Rows from block 8, named by matrix and row number. Each number is 128 + 32 x the weight over the matrix's rms, rounded and kept within 0 to 255. All counts start at 0.
# c10: first pointwise conv (model.blocks.8.c1.0.weight, 256x256x1x1), inputs 0-127
c10.63 [154 137 155 139  98  65 138 190 133 127 175 106  94 118 100  50 117 155 127  95  67 189 116 125  92 109 136 110 124 129  84 130 120  36  99  72 107 123 152 111  93 110 115 102 120  88 151 145 107 123  81  91 126 155 146 128  42 160  99 117 144 135 163 164 102 181 102 136 154 139 196 120 120 160 134 136  86 130 140 107 107  83 129 153 163 139  85 114 174 146 117 171 104 112  90 119 153 103  93  60 144 172 146 174 107 136 141 168 129  93 158 129 194 141 184 131 168 133 205  50 107  82  80 108 187 122 116  91]
c10.64 [172  75 134 152 107  69 135 116  54 147 121 175 141  83 114 118 141  92 172 116 175 131  65 134  80 156 150 118 188 114 153 158  96 116 132 115 104 113 111  41 136 151 118 109 159 117 148 139 145 142 131 184 147 211 161 125 180  89 100  90 108 114 177 156 125 106 124  50 129 110 107 106 117 177 119 122 128 112 144 105  98  32 113 193  97 139 143 101 126 163  88 198 174 147 159 155 131 140 100 222 161 142 120 145 129 190 136 125 137 126 120 156  78 132 138 124 120 111 139 114  90 131 152 123 147 153 142 103]
c10.65 [152 121 154  94 122 109 160 130 132 153 174 137 143 170  63 155  94 121 163 150 138  98 137 122 147 139 175 163  99 185 147  88 101 121 115 116  94 167 125 112 168 100 124  82  57 125  79 131 125 120 139 132  87 154 148 169 116 140 142 192 167 167  95 144 130  93 142 134 127  94 125  89  94 188 121 153  53 114 182 122 168  85  97 202 128 114 106 145 120 115 187 139 126  82 175 147  98 130  91 113 129 164  95 142 116 179 116 141 141 162 131 116 114 134 192 116  89  88 143 140 133 108 138 147 126 119  59 116]
c10.66 [181 121 150 159 127 119 114 138  81 159 134 160 137  54 138 114 136 109 196 134 146 144 158 127  72 102 151  64 134  87 115 132 124 110 117 128  81  93 138  63  92 106  57  84 142 116 165 141 236 135 102 134 122 189 121 153 156 123 100 130 163 145 113 157 128 123 131 141 115  94  80 124 148 169 143 119 169 141  99 111 135  87 136 170  85 122 178 118 187 153 150 173 108 155 130 166  79 154 110 103 154 102 146  91 127 178 142 133  93 159  82 132 109 127 142 136 140  74 157  85 155  97  99 151 173 115 161 102]
c10.67 [105 101 136  79 138  92 114 133 157 180 126 136 143 168 152 131 118 131 159 143  87 149  89 164 108 106 163 128 100 149  48  64 173 118 172 135  65  75 119 115 130 171 143  97 113 157 124 114 132 144 119 143 175 144 132  93 114  86 129 166 185 145 101 125  94  88 187 123 145 141 141 124 141 142 110 185 134 205 117 176 113 162 102 152  80 129 147 101 155  93 119 137  99  73 135  78  75 150 102 152 105 122  99 133 135 171 153 114 113 140  78 155 118 156 138 129 153 142 124 103 113 188 134 129 146 151 174  40]
c10.68 [ 63 129 103 184 181 138  84 170 121  82 161 138  99  74  64 166  99  98 165  84 167 121  86 113 143 123 132  39 165 123  89 153  97 203 181 113 100 105 114 107  92  99 112 158 101 153 194 170 161 166 118 118 144  81 179  57 109 110  95 130 109 138  93 137 110 135 109 105 101 204 212  97 138  97 144 118  78 193 108 128  79  91 142 131  69 124 141 181 162  86 127 163 109 140 114 124 133 139 106 131 162  83 158  88 148 126 143  95 188 111 128 153  94 173 102 131 122 120 139 143 127 122  95 137 142 108 163 162]
c10.69 [115 121 143 153 143 130 176 127 115 164 113 113 157 110 141 150  96 173 103  83 151 131 124  97 126 135  91  92  94 156 104 100 120 108 151  66 124  86 136 132 118 148 141 145 125 104 105 207 112 100  98 154 128  96 129 136 174  87 127 134 105 106  91  74 114 115 116 149 168 138 181 153 101 100 148 154 104 160 101 134 123 141 131  69 137 101 114 105 104  87  97 127 154 117  70 109 157 131 129 144 107 139 197 130 153 186 111  99 184 190 146 174 117  91 123 104 130 139 160 150  84 172 121 124 119  79  97 146]
c10.70 [122 178 132 115 178 125 148 126 164 108 151  88 183 111 125 131  97 145 103 134  93 110 139  97 170 112 129 118 128 101 130 170 176 158  60 162 123  43 136 153 139 129 108 154 173 131 143 151 105 153 160  78 137  81 176 117 199 136 118 106 144  97  93 140 128  99  96 160 128 113 107 130 136 136 121 173  83 161  83 102  92 137  77  32 136 144 130 130 112 108  98 108 185  93 144  88 103 105 122 172  91 131 146  72  86 125 150  77 139 111 169 129 149 124 127 122 172 152  86 101 130 105 121 106 125 167 141  81]
c10.71 [131 154 182 100 182  64 107 136  62 162 132 110 123 120  91  88  89 175 108  78 125 120 165  82 192 125 120  89 122 158  77  80 169  80 123 112 132 112 113 146  97  20  75 145  72 122 160 202 125 186 113 101 165 108 133 115 138 147 166 145 186  76 173 145 146 141  52 112 122 133  67 129 135 129 141 116  97 179 157 104 161 154 131 144  87  87  96 119 117 149 135 105 145 147 116 106 103 119 180 119  86 129  83 139 153 117  63 163 112 181 106  83 112  49  77 115  88 120 149  98 144 135 128  82  85 117 116 125]
c10.72 [161 128 113 118 138 128  97 144 119  90 112 149 157 166 108  82  81 156 146 112 187 160 124 134 158  90  84 134 128 118  95 127 142 137 155  86 134 127 111 146 135 127 132 154 114 138 105  91 127 113 108 176 170 147 152  75 166  84 119 148  95 158 121 156 102  66 132  97  91 142  96 168  74 163 136 150 133  94 137 186 174  39 153 182 176 133  97 102 159 139  76 153  89 150 168 110 130  84 136 124 111 188 188 161 126  87 127 108 121 125  94 159 126 110 143 132 170 147  82 161 107 121 160 181 101 104 141 123]
c10.73 [138  88 161  56 181 167 148 200 176  72 131 123 133 129 177 124  94  87 163  51 113 117 124 150 156  94 143 134 123 126  71  87  67 143 112 110 190 130 137 188  98 146 141 109 141 116 123 182 152  82 158 143 153  89 111 128 179 155 146 100  77 127 136  99 130  86 110 131 136  74 118  73  96 106 129 105 135 165  38 108 119 154 167  99 112 159 106 157  65  84 151 127  85  75  82 128  92 147 167  79 117 141  76 105  73  28 125  93  65 131 129 153 111 133 119 159 139 100 189 142 136 109 146  79 181 202  78  56]
c10.74 [162 118 168 154 203 115  70 124 110  85 186 131 109 160  82 136 170 106 128  73 127 114 143 112 117 154 169 131 123 101 103 160 126 119  81 137 104 135 109 131 144  86 142  97  81  92 106 133 126 110 141  75 148  77 148 156 148 112 143 107 157  90 160 125  80  91 112  71 136 149  69  97 117 130 118 112 137 135 158  60 131 211 122 168 158 111 108 101 116 195 145 177 107 139 100 123  99 105 164  88 136 164 116 156  87 118 158 163 130 125  78 109 109  55 193 114 174 143 151  87  95 108 145 167  96  67  67 143]
c10.75 [138 125 161 117 121 175 120 186 149 117  92 122 129 122 122 134 107 159 118 126 183  79 141 111 132 191 140  74 122 115 174  83 106 109  91 175 133  80 146 121 158 137 155  95 108  88 153 111 124 165 155 105 161  92  84  44 107 129 110  95 114  90 148 129 145  90 139 155 109 129  59 147 135 178 127  74 105 120 115 164 188 127 110 129  81  53 192 162  68 149 111  72 145 246 121 107 140 157 157 150 171 180 110 164  93 123 149 183  90 191 199  89  96  86  84 100  70 159 134 111 138 132 116 156 113 167 136  98]
c10.76 [ 88 102 202  91 109 158  79 125 142 150 112  87 136 127 113 178 174 130 113 139 112  91 141 167 169 145 100 114 103 195  98 140 143  98  98 155 184 102 133 117 119 114 125  72 163  96 155 144 136 152 135 144 133 123 145 127 168  83 125 132 127 136  96 129 151 105 138 136 143 111 155 126 145 158 175 114 155 200 112 165 153 158 148 117  87 150  88 115 130  84 127  52 180 162 110 119 152 112 119  75 116 141 124 100 122 132 144  69 139 112 116 148 130  81  37 123 160 114  78 137 118 137 107  93 115  67 131  56]
c10.77 [172 106 156 149 151 121  76 152 160 223 129 142 158  88 138  72 181 173 133  94 134 138 143 217 171 102 161 103 111 155 165 123 123 142 150  86 129  86 136 169 140 105  71 114  90 138 126 168 136 153 119 101  96  86 134 124 130 165  88  98 137 173 102 163 107 118 143  80 140  99 149 113 153 215 154 165 205 156 161 115  48 135 153 166 142 158 113 167 157 100 133 113  64 127  84 135 132 171  89  75 200 188 140 137 157 139 134  96  30 105  96 125 100  92 176 121 107  88 169  76 142 182 144 169 136 153 120  98]
c10.78 [124  97 129 139 189 144 152  89  98 176 124 175  91 164 136 213 140 139 179 114 120 144 113 135 155 117 135 149 111  37  78 109 124 100 157 128  77 162  98 137  87  80  73 160 134 117 161 133 111 123 130  74 146 138 174 165  72 111 144 126 101 133 109 154 153  97 121  89  64 168 146 135 133 162 131 113 114 111 165  99 124 187 133 137 160  71 163 121 154 197 119 176 164 114 138 176 186 147  98 147 171 148 136 116 167 122 194 168 169 126 125 182 107  92 150 102 119  55  88 100 153 140  99 113 150 175 158  76]
c10.79 [141 145 119 141 127  69 145 133  82 144 130 115 113 160 104 104  86 130 143 113 113 136 124 142 163  72 162 150 138  63  80 128 143 204 158 167  93 206 155 116 158 135 118 194 208  84 108 179 149 160 199 149 109 140 108 141 155 103 126 150 104  73 129 146 201 124 129 116 159 181 184 162 104  73 145 155 105 142 140  86 172 102 177 179 154 131 178 149 147 124 117 107 158 114 156 144 216 112  64 166  93 108 173 165 126 126 131 121 210 165 129 138 113  92 176 140 123 136 109 156  94 149 101  99  86 126  64 101]
c10.80 [156 133 165  91 153 173  72 107  82 121  98 162 120 124 130 123 118  92 131 135 133 118 200 181 108 103 159  97 107 130 137 158  92 129  78 117 116 118 145 158 113 192 122 139 160 118 138 142 163 140 175 167 142 119 139 131 102 100 136 113  99 104  80 181  77 169 118 153 133 137 127 105  78 138 115 117 132 108 175 105 156 108 143 143 117 131 116 225 181  94 120  49 118  77 116 156 141 151 101  90 136 194 108 139 119 105 139 147 170 120 122 190 131 123 136 104 104 115 139 128 175 139 152 115 113 137 115  90]
c10.81 [103  94 157 111  85 120 127 120 140 169 132 152 134 156 179 137  69 132 189 135  88  91 142 139 213 137 150 138 117 119 188  92 126 114 140  62  56 112 135 149 147 103 157 134 147 135 139 132  88 113 151 128 102  59  57 135 104 118 133 159 147 140 163 118 172 119 133 118 158 190 148 121  90  93 162 143 111 147  83 105 114  87 175  86 105 149 143 110 141 179  86  91 104 134 145 107  57 110 129 145  90 123 104 175 130 116 138 130 111 131 195 176 168 108 124 122  78 113  96 107 108 158  86 153  20 151  97 100]
c10.82 [ 99 125 115 109 136 166 179 144  92 157 149 132 135 153 150 196  86  83 127 151 171 154  54  94  97  62 115 135 103  99 114 164 131 113 115  71 121 163  90 126  79 113  92  87 148  98 126 103 134 132 157 191  79 154  89 115 228 111 123 144 153  86 116 133 130 138 158 113 111 131 132  84  96 167  83 130  84  72 148 107 137 131 117 124 153 105 147 147 190 104  50 187 143 142 141 102 230  94 128 166 150 138 144 113 118  84 170 120  83 153 161 119 129 158 146 122 141 149 101 107 151 135 203 120  98 150 125  90]
c10.83 [117 107 199 109 129 153  80 108 117  95 183  69 188 130 114 117 121 136 138  67  89 108 162 110 186  86 112  73 149 113 159  72 141 108 137 144  97 145 118 120 162 215 126  81 140 166 154 122  88 185 122 136 147  80 165 108 116 108  89 180 106 102  58 172  79 137  72 146  93 111 185  50 141 131 106 143 179 129 158 157 114 153 110 164  73  51  78 156 112  95  50 197 125 186 113 132 128  92 130 175 168 139 109 111 194 116 131 117 131 117 130 163 147 113 123 134 150  81 115  79 160 129 147 144 117  99  92  79]
c10.84 [183 110 101 150 130 145 104 117  46 155 133 118 125 166 136 133 131 157 112 137 147 138 133 160 144  91 143 113 112 180 144  98  73 156 133  93 193 142 149  65 177 157 136 116  92 113 148 132 167 132 133 200  96 200  91 130  79  55 109 170 133 120 118 142 155 106 119 179  85  71 166  63 145 203  97 141  67 128 138 117 132  82 141 191 147 173 116  96 110 110 116 142 142 166 174 161 152 132  68 150 112 168 139 152 129 151 126 199 155 135  97 165  77 172 125 127 133 120 216 151 137 172 141 144 219 166 151 113]
c10.85 [167 134 116 135 190  56  93 126 139 147 121  80 126 152 136 127 105 147 127 114 105 163 110 138 160 156 127 120 128 110  95 134 102  90 130 145 155 140 173  96 140 109 136 122 154 116 129  57 137 129 100 163 196 106 145  65 218 105 104 154 155 114 112 166 116 126 115 121 111 179 151 140  92 113 169 139 119 118 136  73 124  99  76  59 161 106  94 175 111 164  47  93  99 135 145  98 169 172 139 198 111 104 116 142  79 125 143 103 128 185 182 124  93 127 139 148 115 172 141 180  96  94 100  85 109 110 103 141]
c10.86 [160 114 231 117 156  41 134  96  86  76 155 149  86 137 108  92 169 118 164 121 158 191  83  89 125 126  93  88 163 129 133 129 143 122 210 140 135  95 107 175 122 110 103 113 121 157  99 143 153 161 124  84 100 117 147 141 109 138 107 156 183  79  94 136 108 127 145 112  49 107 114  77 129 121  64 101 149 109  82 132 109 128 117 102 153 156 170 104  79 118  98 115 122 120 106  89 153  35 106 166 137 159 197 115  99 127  99 107 182 141  92 144  48 101  70 127 169 169 120  68  95  83  93 101 141  95 127 133]
c10.87 [108 138  98 117 140 156  91 139 139 152 196 152 117 106 119  96 140 116  58  96 105 132  99  97 218 125  60 139 128  70 142 146 135 121 151 143 152  92 126 157  71 130 140  91 104 150 134 165 131 124 128 102 147 140  74 131 174 147 109 133 118 118  49 148 120 175 157 146 158 138  86 111 170 118 126 143 109 101 126  94 102 103 117 145 116  95 142  88 155 195 122 137 117  73  94 164 164 153 133 142 100 162 137 148 104 141  91  85 122 124 116 202 100 117 108  88 150 137  68 136 101 145 152 149 114  90 128 135]
c10.88 [137 152 126 151 118 124 149 127 193 171 126 136 166  93 138 117 158  94 141 137 130  92 110 125 141 185 116  81  91 166 129  38 112 101 138 226 127 110 135 136 209 141 194  94  77 131 123 136 158 123 131 189  72 150 161  81 138 161 117 172 117 134 126 146 129 139  91 159 111 168 122 150 136 137 132 110 114  65 121 123 157  99  73 109 124 136 141 149 119 110 105  79 156  78 105 164 124 110 157 160 159 131  41 111  22 141 201 219  96 242  89  76 153 137 117 106 120 157 126 128  87 113 131  86 119 137 135  84]
c10.89 [136  97  97 174 162 103 141  90  92  90 136 136 128  87 128  46 113  79 144  85 114  92 122 118 143 113 147 120 101 150 147 173  89 116 186  76  91 110  86  97 114 181 131  95 118 142 173  81 192 119  97 124 101 223 125  98 100  81 142  87  85 139  80  89  98 148 137 133  82 127 115 142 125  96 142 163  93 154 129 164 191 105  90 140  84 129 177 102 131  91 136 181 132 106 123 118 121 119  93 150 163 110 105 106 154 128 188 118 131 161 135  82  74 128 117 124 145 117  84 184 103 142 141  93 146  64 127 175]
c10.90 [146 126 136  86 144  86  97  88 137 116 100  73 128 145  59 121 117 103 119 125 145  99 153 119 144  84 139  80  76 139 127 144 152 154 119 116  89 129  98 141 152  80 126 142 146 169  57 139 146 137 150 149 138 109 153  83 163  85 115  61  85  55 101 106  83 193 133  94 144 109 135 158 166  92 134 154  65 167  90  93 120 124 132  28 148  87 217 148 120 144 146 105 111 157 176 131 168 130 101 130 160 125 155 113  68 107 205  70 101 132 165 107  96  90  99 101 187 172 122  79 197 161 194  84 116 162 113  91]
c10.91 [157 146 196 137 145 127 134 165 119 107 110 114 145 176 156 159 132  70 183 160  79 105 155 129 154 117  73  92 144 162 127 150 131 153  94 163 125 140 105  91 174 116 141 160 155 105 130 131  68  83 127 127 172 121 124 136 112 161  95 106 128 167 156 162 194 112 128 127 104 121 122 140 162 143 111 162 119  88 139 208 143 192  89 138 142 160 128  91 139 118  90 136 172 126 173 101  94 142 101 139  64  99 116 215 162  75 149 147 154 137 125 184 114 128 128 142  73 131 163 168 122 132  83 160 142 112  93 155]
c10.92 [123  84 123 125  79 116 169 181 190 102 105 131  65  92 109 165 111 116 150 108  96 148 115 178 115 131 154 123 142 146 147 158 105 173 108 159  94 120 134 184 128 119  83  92  90 119 109 122 121 157 140 113 101  75 142 146 133 153  94  90 208 132 121 115 208  97  80 132  63 163 147 173 149 123  84 114 152 169 122 131 108  97 152 106 129 112 102  78 134  88 121 109  69 131 167 109 164 188 137 127 128 143 159 121 124  71 120 158 107 121  39 201  57 157 149 129 107 156 107 137 146 122 131  96 107  99 183 102]
c10.93 [160 142 123 126 172  63 129  94 161 110 132 193 127  68 146 128 138 143  91 128 132 142 151  73 172 111  82  84 147 137 100 105 171 102 104 114 114 129 131 109 160  92 109 120 179 117 120 115 149  97  83 103 117 109 164  97 125 127  76  54 148  97 161 137 107 112 125  89 138 158 168  95 104 145 157 161 115 105 157 145 107 109  93 121  60 129 157  73 135 153 118 120 143 166 104 189 216 127 121 169 152 132 107 110 191 137 175  99 121 154 101 113 112 105 179 125 125 134 149 191 121 167 181 114 159 128  91 159]
c10.94 [167 154 156  91  76 127  72 151  96  80 143 134 165 102 133 210 105 146 131 139 125 135 181 160  84 133 125  95 120  75 177 157 105 177 116  46 161 129 123 118 121 115 134 145 192 158 128 160  82 123 103 114 124 155 146 138  74 157 152  88  89 140 223 160 144 118  47 151 136 134 179 125  77 123 194  88 105 150 131 152 162 184  76 193 103 157 103  96 128 171 154  78  88 111 104  44 158 145 156 149 108 123 116 107 101 117 153  90 117 157  73  46  97 146  88 139 102 149 147 133 105 171 120 114 186 154  92 131]
c10.95 [159 155 121 134 165 173  83 121 117 142 160 133 141 109 135 125 102 133 121  92  74  71 109  78 106 153  93 100 103 128 208 184 139 172 153  35 162 188 169 127 131  82 124 101  74  98 144 105 137 139 160 144 100 128 138  94  89 153 120  62 111 144 137  79 159 128 144 114 114  98 184 123 138 106  81 128 121 126 104 117 100 122  97 123 181 182 140 140 158 118 110 105 142 128 140  85  91 161  51 200 117 144 120 145 196 122 107 133 127 138 163 153 134  63  94 146 152 157 129 118 115  99 103 152  76 137  74 181]
c10.96 [181 146 107  89  72 126  63 173 140 134 137 123 132 192 126 144 130 145 135 152 114 167 144  77 122 111  54  81  96  81 158 134 110 214 164  98 101 114  68 132 187 201  88 119 120 103 143 135 140 124 146 145 108  86  78 172 143 143 138  91 113  99 125  83 132 127 138 145  90 131 122 134 110 120 103 138 105  78  69 104 107 128 143  93  68  79 157 142 155 106 108 105 146  78 141  73 168 147  98 163  89 143 140 140 178 133 108 150  95 150 137 167 141  98 154 124 206 134  92 112 135 101 191 134  89  88 123 169]
c10.97 [130 124 144 135  81 140 167 142 117 160 106 114  93 157 185 132 152  66 106 120 109 135 120 158 160 127 187 172 166 139 164 101 174 109 103 127 100 109 111 172 144 131 101 123 137 145 128 123 157 171  90 143 133 152  99 135  92 108 122 133 118  80 171 133 100 115 148 151 119 111 153 138 164 116 119 145 110 121 156  80  91 174 161 138 149 113 168 190  82 153 149 153 185 173 165 170 180 121  61 167 174 118  57 146 108 125 141 142 128 144 135  84 153 166 141 179  94 103  50  71 102 128 155 156 144 130 109 151]
c10.98 [151 169 187  91 129 203 180 128  93 138 169  80  95 109 160 121 161 131 178 155 102 156 171 177 116 137  57 104 131 129  85 116 136 116 118 122 123  36 142 167  69 146 123 156 203 157 108 143 152 149 104 155 131 125  61 145 101 180 127 105 114 140 120 132 164 120 136  94 131 177  58 114  77 128 123 155 142 167  79 126 101 137  91  86 173 196 107 132 142 149 135 116 144 103  92 141 114 148 115 137 122 101 145 175 114 136 105 127  83 111 152 111  99  97 136 116 112 157 209 119 144 138  90 141 108  89 186 172]
c10.99 [173 116 147 109 123 108 151 122  96 138 130 118 151 100 165 175 159 153 157 102 116  95 157 113 100  94 130  94 136 144 121 125 109 144 135 104 129 141 120 139 155  91 130  92 145 132 150 146 135 104  64 136 144 179 179 111  93 157  91 100  79 147 166 150 137 153 131 161 122 125 124 128  66 114 137 106 125 174 143 196 129 158 149 110 103 165 154 169 154 107 141 190 152 132 103 127 177  81 125 202 133 123 111  72 136  94 168 145 116  78  95  67 179 100 152 144  82 153 116 134 103 128 201  94 145 146 130 158]
c10.100 [ 80 121 183 123 109 119 112 143  99 107 166 131 119 217  93 159 100 167 151 117 139 111 115  92 166 156 130 122 137 174 131  96 148  62  95 121 178 124 140 180 165  99 135 129 146  63 102 145 103 132 132 132 115 120 160 121 114 133  93 168 115 128 139 168 137  66 146 151 130 117 133  91 116 128 133  95 112 146 102 176 160 120 110 171 124 112 144 188 145  95 143  96 106 109 129 133 148 116 124 119 178 112 123 157 132 131 156  75 142 123 119 147 120 169 125 145  97 121 108 136  64 160  71 136 163 101 127 125]
c10.101 [143 146 195 111 103 123 135  76 139 131 158  84 123 144 153 112 156 136 185  98 172 116  83 125 119 161  71 101 113  75 106 125 152 116 118 111  96 159 105 111 129 165 120 128 130 138 137 127 162 148  81 151  90 133 201 145 103  84 186  93 123 141  89 159 116 149  83  96 101 131 116 177  70 135 201 134 137 119  99 151 140 157  91 165 124 168 160  88 114 178 126 207 185 151 186 105 152  92  98  97 163  84 118 119 153  92 120 182  89 114 131 112 137  99 110  93 131  86  87 182 145  90 141  61 111 178 101 125]
c10.102 [109 116 167  78 115 109  87 181 160 116 126 167 118 153  98  84 116  80 127  92 142 162 116 159 173 129 152  81 139 106 121 107 187  61 106  45  77 116 129 175  89 108 119 132  50 142 114  69 127 161  99 121 144  84 163 129 116 113 150 129 184 137 102  77 115 157  90 114  95 101  59 123 161 162 115 141 131 133 184 148 101 109 143 157 150 128  89 130  76 171  77 126 139 122 102 180 149 128 128  41 129 157 163 163 113 131 134 117 104 100 171 104 111 100 103  72 109 121 107  92  95 149  88 158 113  82 108 142]
c10.103 [ 87 107 198  56 112 136  77 165 121 158 144 185 113 110 169 125 135 126 139 146  74  65 197 110 125 170 184  83 137 144 135 109 163  68 111 156  75 123 149 126 105 158  93  63 111 109 117 116 143 160 119 164 157 174  85 118 145 114 159 147 127 151 144 200  68  70 132 147 121 153  89  98 141 220 152 116 141 120 109 146 122 145 176 170 121 139 149  89 106  84 142 151  77 136  42 130 109 176 101  98 199 174 127  90 106  93 182 211 110  65  84 105 141 150 168 137 105 116 179  88 131 143 101 159 137  72  94 102]
c10.104 [147 201 179 109 106 126  95  99  97 156  94 156 116 101 120 105  85 143  53 120 128 120 150 136 138  89  93  91 161 180 110 168 126 114  63 186 151 147 150 113 160 128  99  32  93 108 180 126 139 103 136 180 137 147 126 153 150 146 124 153 133 140 127 106 191 174 152 100 125  90 116 131 143 146 138 107 153 154  91 154 148 168  98 179 157 133 190 132  69  70 135 123 138 104 131  87 144 103 131 161  43 148 103 111 133 107 114 161 131 130 106 177  62 156 110 138 165 157 133 116 158 150 156 152 142 131 151  90]
c10.105 [125 139 115 143 158 150 166 124 189 199 107 161 101 133  79 119  95  93  90  77 173 125  71  97  79 141 148 123 111 135 114 151 167 148 168 130 120 140 179 135  88 139  77 143 121 169 179 113 153 149 155 118  83 141 131 174  97 121 162  96  71  98 104 103 107 126 153 124 131 101 105 126 173 198 130 112  85 105 130 128  75 123 165 155 119 102 110 105 148 129 143 150 128  69 109 138  86 106 117 183 149 132 122  81  97 129 170 106  77  49  85 106 112 143  71 160  96 137 115 114 136 114 161 153 119 133  94 106]
c10.106 [149 156 159 183 136  89 154  86 150 156 114  97 169 112  77 109 116 115 127  73 202  86 133 133 167  96 105 135 120  85 115  78 146  94  73 138 118 105 142 114 136 131 121 116 128 162 171 112 150 143 134 112 110 183 185 132 127 167 161 111 119 128 107  92 160 143  89 133 119 111 110  73 146 161 164  98 105  75 105 114 119 114  88 173 101  83  90 158 196 198 174 108 122  88 170 148  78 154 147  34 169 129  59  87  95 107 174 127  94 134 152  87 110  95 109 134  44  98 159 128  76 165 149  75 134 189  89 115]
c10.107 [154 101 181 124  65 150  75 162 134 138 152 145 150 103 113 116  66  72 142 179 121 153 116 122 171  94 126  64 109 181 123 134 166  92  82 148  98 154 162 200  65 166 162  45 156 121 110 102 129  81 136 155  62 126 151  77 129 112 161 201 123 107  85  91 131 160 137 121 115 199  49 102 163 115 147 134  91 115 164  95 149 181 156 126 172 113 134 140  57 140 129 193 130 126 117 168 122 118 111  63  99 117 108 124 137  74 122 114  67 163 100 114 142 139 127  88  98 143 122 136 116  97 117 132 143 147 189 152]
c10.108 [165 118 145  84 162 109 138 152 136 147 141 129 154  83 180 109 176 152 180 139 131  75 110 144 103 100 181 111 112 103 143 175 137 154 157 113 131 147 124 203 130 102  92 141 128 167 112 147 220 177 155 192  97 153 124 110 122  64 112 129 117 151 133 137 151 126  82 114 121 119  96 119 114 171 138  64 156  79 140  81  77 135 116 159 167 112 163 152 156 133 112 211  92 151 164 148 177 183 143 137 177 150 152  90 180 159 151 110  78 176 185 120 126  58 139 116 100 121 163 133 190  98 169 149 130  49 187 119]
c10.109 [150 143  30  97 167  87 195  72 128 170 148 185 114 122 104 106 137 204 169  82 103 129 119  67 131  99 164 133 140  62 118 155 193 165 135  90 109 102  99 150  89 164 181  64 138 114 133 124  95 139 165 157  87 198 105 132 169  94 144 126 128 158 168 143  90 140 145 104 101 154 136  91 181 101 134 124 121 112  98 149 126 107 190  95 123  83 172 108 175 167 139  59 191 116 130 148 172 119  95 141  95  97 163 111 147 207 153 159  79 138 161 190 140  58 122  84 171 177  95 130  97 128 168 124  77 118 113 150]
c10.110 [116 112 145 144 139  88 100 140 139 142 144 106  97 125  91 124 160 126 124 121 108  85 129 101  75 131  58 153 117 126 130 120 172  92 158  76 128  97 171 154 122 148 128 126 131 172 160  99 129  74 104 163 174 153 129 104  85 106 103 183 102 151 147 119  64  98  95 169 153 148 120 121 124 115 135 117 179 144  65 113 130  92 180 126 111 143 145 174 140 100 165 157 132  71 136 177  53 110 127 179 168 156 143 122 193 110 149 144 126  83 140 121 181 181 150 103 144 113 132  82 152 161 166 144 114  78  55 185]
c10.111 [112 114 120 121 111 106 144 147 168 146  90  94 117 130 144 120 128 165  83 152  95 127 109 128 175  90  85 147 102 153 209 152 146 145  99 134  86  91 151  90 135 192 135 119 133 188 136 104 126 109 154 134  68 124 106 146 144 113 137 157 124  42 100 129 177 159 114 145 122 116  88 138 155 107  47 106 110 115 117 162 106 132 141 135 133  77  97 105 100 153 117  61  93 130 106 150  66 123 112 138 156 153  80 169 147 133 131  98 133 107  93 149 155 145 169 175 144 153 117  72 143 120 106  93 119 118 109  79]
c10.112 [126 109 155 137  95 117 119 157 130  85 152  64  77 146 253 111 122 134 141 150  99 110 166 122 118 157 148 151 135 142 164 117 115  73 117 135 149 161  81 123 167  97 105 124 123 131 146 135  77 163 142 170 120 155 170 128 142 106 106  99 121 156 157 120  93  63 148 126 126  94 152 151  58 114 118 132  91 157 180 189 163 145 112  54 147 130 133 143  87 117 124 128 122 132 137 153 177  78 106 141 118 123  65 119 159 109 124 139  91 134  94 148 141 131 196 158 177 114 109 145  59 119  90 121 104 154  64 133]
c10.113 [180 157 136  82 121 131  50  71 176 111 102 186 136  93 178 165 138 172 130 117 195  94 117 138 138  43 137 134 111 151 150 125 148 118  76  93 111  66 126 112 111 161 144 124 104 134 118 150 118 126  71 173 209 142 156 144 136 160  90 116 119 148 105 108 140 149  90 107 120 117 189 147 121 140 131 109 108 118  89 116  86 121 103 133  71 141 151 168 147 134 146  92 115 106 101  78  86 114 105 127 176 124 125  49 115  99 144 150 143 116 175 114  85 158 110 111 177  88 175 107 132 165 113 149 110 136 112 118]
c10.114 [114 116  96 144 119 139 133 102  92  82 162 110 171 143 174  92 136 147 130 171 147 111 137 193 148 135 136 108 137 133 142  91 136 174 136  88 187 111 107 133 154  98 131  82 117  86 100 179 151 197 126  93 135 166 118 145  92  72 134 164 125 110  89 135 119 172 110 124  99 160 135 114 166 131 130 125 161 182 105 135 132 136 135 186 113 142 134 114 124 107  88  86 107 166 166  77 101  64 139 130 109 156 112 159 161 123 171  52 158 146 107 137 168 174 124 180  74 138 147 125 115 154 150 180 184 191  87  58]
c10.115 [119 135 131  87 172 110 110 111 142 122 177 111 114 117 152 102 123  90 142 122  97 135 196  93 144 105  83 109 126 112 169 151 122 119 100 115 138  92 131 181  50 187 106 152 160 164 133 140 154 142  90 136 145 127 124 101 113 160 166  69 125  91  83 133 104 109 191 120 119 173 128 142 117 114 122 141  95 167 142  71 159 150 133 139 148 167  82 121 152 145 148 139  81  81 106  95  88 150 191 101  90 190 152  97 144 130 149 138 153 120 136 136 121 139 183 119 138 158 108 115 117 106 134 146  48 112  74 141]
c10.116 [181 136  73 139 201 167 181 135 128 165 123 116 101 142 143 184 103  66 200  99 117 103  92 103 150 135 144  96 128  78 103  86  93 175 120 148 153 131 168 134 114 123 116 129 147 166 105 155  99 108 107 109 159 112 109 175  82 159 126  88 180 118 137 118 108 109  85  95 135 101 108 114 127 152 176 140  96  65  62  62 136 109 144  90 112 104 152 123 146 146 120 139  81  93 151  90 138 140 125 109  93 228 103 190 144 122 118 176 105 122 111 140 101 111 128 141  58 187  64 152 135 173 108 130 137 152 112 119]
c10.117 [ 98 102  97 151 198  70  85  86 109 136 113 136 139 128  77 100 116 126  68 126 132  97 187 102 129 150 167 130 138 183  92 108 169 164  95 191 128  88 143 135 141  96 136 129 136  89  81  52 148 144 126 140 108  90  65  99 161 135 159 106 111 110  77  85 165  88 134 173 129 115 146 141 179 142 158 147  91 163 131 138 133 108 156 222 153 110 133 152 183 193  24  81 106 134 195  49 124  57 130 155 158 144 145  68 184 123  80  95 204 109 134  90 137 129  87 150 136 118 130 159 130  86 176 108 148 133  93  94]